A small CTC image transcriber, trained from scratch.
Model: arch squeezenet, norm batchnorm, depths [2, 3, 4, 2].
Training: adamw at rate 0.004, 29400 steps, batches of 64.
Data: trained on short English words printed on busy colour backdrops, 83.2 epochs.
Rows from block 8 of a small CTC image transcriber, named by matrix and row number. Each number is 500 + 50 x the weight over its row's rms, rounded and kept within 0 to 999. All counts start at 0. Numbers have three digits each.
After each channel's rows are labels from the 100 images, of 14976, where the channel reaches its highest value: "top examples" is what is common among them. Only what is clearly more common there than usual is listed. The data: short English words printed on busy colour backdrops.
# sq0: squeeze pointwise conv (model.blocks.8.sq.0.weight, 72x288x1x1), inputs 192-287

sq0.38:569468558462489415619501322512507480533372503459434446500586391475394429438465518515535487382370555414480489540477335494471521544463458597513565429596366427523539469413523573509447420489465462453474556521508442527522442331514506466487528443512501412558455523533468497512515421544518410507
top examples: the letter y; the letter k

sq0.0:510528528612593431533504471426686533625443538476467460449543482446446494380544551553530501434467547522507479609651515509472554537513479577536530495525420465473471398462554536476442538514547407509466566535477544606558487506456573469460655521659503468591452500585490496560515420484510335574
top examples: the letter o

sq0.64:525459474500544458580531501526499516541486526510477531512506552511492533489489588422533565487536551481534510539521565450526458508545487526507509525548474499534545527482497514536512481491465515503570573544497518541487489516517506546535502476509580519528508491530495554459540467536579550492
top examples: the letter e; the letter k

sq0.29:504463521415465574539493470591419502456509401512502516522535449512442434550463469484490408519419428477445325472393484524526472482518347544505566402505502427508531546546511505509534463486421588455539504521524468457521573462605507580525451464435490520435610546479334334457462506483503414455
top examples: the letter t; the letter a

sq0.4:437505608534529441577495402524542493484470499441555475492374456474498488485439570460560474482504526474542487489550482517442528516486486728529477454614469500502469508458533543477459426500527509516553498488512410506559466408534556482455561479571519470646504479496521480491446464536453477590
top examples: the letter l; the letter e; the letter b; the letter p

sq0.15:480455436462463754517507567589478493462480399479472469513509543505539443673576614516459472453529442450502327472500552494485500468524413528514533488517466546521504542656476504505475462473394547522510483463490483486445507550561400503496497522506546501537485507484353318531454551510479479489
top examples: the letter t; the letter e; the letter i; the letter s

sq0.46:495545487486497506498503468470510499514486552491460496508451419499534509517509535527483464496548518522568484517501474565488492583493508509501517509522496490513510476484517596506490482537477419497520519511537489512490517471549490479496505484508594492532467470518497488518523579533496509477
top examples: the letter h; the letter b

sq0.10:542468437401450549460484475562359450460480453505497458497535519497487500587497491495443476493469532514464500481410553526514443485533478440522508471472488475515547517513441515518521472464453529515476463531491472469451580505501388540527378457381466517427595442504466501464534513467514454436
top examples: the letter o; the letter r; the letter m; the letter h

sq0.1:540473398410477487538482445582476508504481531507482483478630549481500502515514507505454535514455561491524511521474527497527491534589532514524484476590493489536573590483440531519539424461385549454480533551456466502532586488583486612535497476471549565498674484532468534463526502533539579481
top examples: the letter p; word: apple; the letter m

sq0.40:459440429417487425565535543575415600512559458565469604527465512539524435468479547486509496580386575393452500526467445455577452326629495500531498474574528493523529421430518450542584518391329576470621548600381508528504395526384564640565448515448417586477570500533508512439596415472513272416
top examples: the letter e; the letter k

sq0.61:477464511463437694514517594514475458391476347464484453534455543523561466600528577503481479442532436449511365403462503486468497448492424532460545492544469587550519603683496473524464430448468509550500467431527441431434487550563408470499479509478514487532449525426427384509459563524484554489
top examples: the letter t; the letter i; the letter e; the letter k

sq0.12:476496534499420525458461564490466446299477469447537491484467553477577521545410524420476485477533413470471468301423539483437480513485447480350428518394521563449445439517424529446447438540543494519459434382576423315425452510451390436438457496469573500462411518329502455452427581519423481514
top examples: the letter t; the letter l

sq0.17:524547518519569497468520605474544476498508554480379491519421528531512526484755541608485392527606542563577447506549506525459512522500517494531593531582502515527507480512584518524492467474504464579517491498486484528535501608466554454494533570542547518560439444514559488617490494505481541583
top examples: the letter a; the letter r; the letter i; the letter n

sq0.33:388545524486456490486379542522522461500447521399512455351510488353483493488510543465407480461501480502503549517498484549426600514478560540531523525549487504390377456496490508356420433459532519519432465522494429503518441515473497475366536577509555479531472488532524539590524486554398539557
top examples: the letter a; the letter m

sq0.69:520479502486481520584490483482509484426442514480590457502451504491467529500568440490471471487519561487604615429473458436491525590508668530432547452634484470506523612524519496503509353468525485429450528453501444434486520471638461549507510487492553504494532494434573630519461468602516741498
top examples: the letter t

sq0.5:525573453433484436516479454559486464539438528503525451436480482440489532482589559450465439471429570535407476567485443569525578504533446445590485593592402450527556434442475570531536450535393509427471513578476472554540465470456589556539486559466548474508627449591434513607573431558519469439
top examples: the letter e

sq0.55:513394447572541447571566419392555583562545544551396576549543455550487441411440505480586581534356557459542471550558449340548445466575512533485486403474539501526520498461498373545522555460509400416588612540406582545468447471508446527544553428585423582530432581527498494430521434357571428519
top examples: the letter r; the letter a; the letter p

sq0.24:442478512508467552494501607460493457334483422446511464517427544512550510524448515481485485466541422470524413314474472461433493459481453503338491513493503558500469520568500485486439435446540477549480479386531422356464439541497464433455491511496542493497399516329510436475444552524442548524
top examples: the letter l; the letter b; the letter f

sq0.66:419534517529510497474453582470546467443449507386471454450484502448491485485513515505464498430555437493550490445516470528374586503427518543455536529497489503442420460506523496431369426424542478529468469436501448450535449546464526385389550597546544447552388493454524501575455491527441557571
top examples: the letter m

sq0.58:447512502443440503520590497486466529463509425508454537567432530570566514513537599476606468507514495480541453482471512546513487450476444615529537489539472597590541580536474466563523456434462450578594504490457444493503493488540466494545470480484379482616493481489471459493455501456478458514
top examples: the letter e

sq0.59:515534462457522551488523580509481449466516456487440469520422507526421527516641520620475535499555531568534387473489500542468490459506482443506630482590498455527497514557583447522478526461475528540514466460488517494511501568500549483489474520470505511480459462487476417559498480478521573494
top examples: the letter n; the letter i; the letter d; the letter m

sq0.3:497530538639598431519507472404708534614441538472463462451543484450459495382540559558537504433468547524507474597655512510465552530503475580532530493518421482472458399464557527474432545504559395516453557529475543596558497507439572456452666520683497458601442501574493487556507423470506310591
top examples: the letter o

sq0.20:508481591488508532558512474446500461475473341487553463506599486494417463477476506466559565457492427435472323461477449451486490521422408515451596473569449457479478546557583456479476489530468469359476504464564525480443472413549481460479484488481448424483457597444426335483445476515511521414
top examples: the letter n; the letter a; the letter d; the letter s

sq0.36:486723572578462461515429434503537515474471424447549501457450538469539642517498510473478443469434477617282524474510603704444524508485444496491481600476485521437445434471493527439457521633585509494469507442596512481432520412456415490445533476554573504516524507476501475535436524533433480618
top examples: the letter m; the letter p

sq0.28:514388442414469480479553593432451560422557515526368567575469538589515435446482456508524462539493444425519443418453501397518470369544463482431485445399537523523528465503543342545526478488400450499574523447463487428577511550459603503541444520447308541493502502407533481470430467304511372442
top examples: the letter k

sq0.65:455581539546525473467426539489610517536443547423462489390491450400472487457606555538435459440544509537537510542547455577436643526457544558548574543546464508436430396485552521428419433475556471548460493511490461544554458526451553427420601586583559431600432493547546519687503444495462464588
top examples: the letter a; the letter p; the letter m

sq0.32:446451502534458460550427442436505606529543515501558508454514295450498465442455510508418470530509502475519527537483273469493451542506548504502574396519563515367394428446541510385487489482601476495547557539488458510506399454460508504434510440508568555435400627533537518454536472511409507502
top examples: the letter r; the letter p

sq0.14:487502498505473560472497578473475476346507378481518487521385507526470516531504458534429516473531411517496365329467461486469478398490413419389544490459510515539505527558519414523463481470538519569510457370534465380472457537484497452489478498482465492447433495347491395484452502441496509504
top examples: the letter i; the letter d; the letter n

sq0.6:552522599470512519503535489428493484367491502498547510556486489535572463546489490378572424497595504472609504342463425511494466538413499548373484490509462569492511454518451545521515420606453421512502489393628480392408483462488407442515472476485465404522446489320629489489392542509509478445
top examples: the letter e; the letter l

sq0.31:436470405505453572529485544702528550508434526468446487471612492470554383546585621476432438426485457404382493520511480509482534499532470535540560489574414523504479495563499545478453492471289597488499478491441481513520502534531483537481544556549582530535524538529345419559473567536434389590
top examples: the letter t; the letter s; monospaced

sq0.37:518417359420474471561478514540461544483496551477387508470546487472469345494461550509491564496375531397485539492476509417488482460545549546485524408575511454503512425470549532484471403314300499397513545507377464491542455496501561524481484499469533544512463505492470534469520486508526413428
top examples: the letter k; the letter n; the letter i

sq0.52:440486551571574482526520442462569497538410527449449476485510496477493459465464577526591537396482517485543495526576522505445484469462478652519503466506339525496453454490542475485412485443509452550486504481457500544538493470489557405453566473595466353657425471512507504472459463432501307583
top examples: the letter l; the letter e; the letter a; the letter b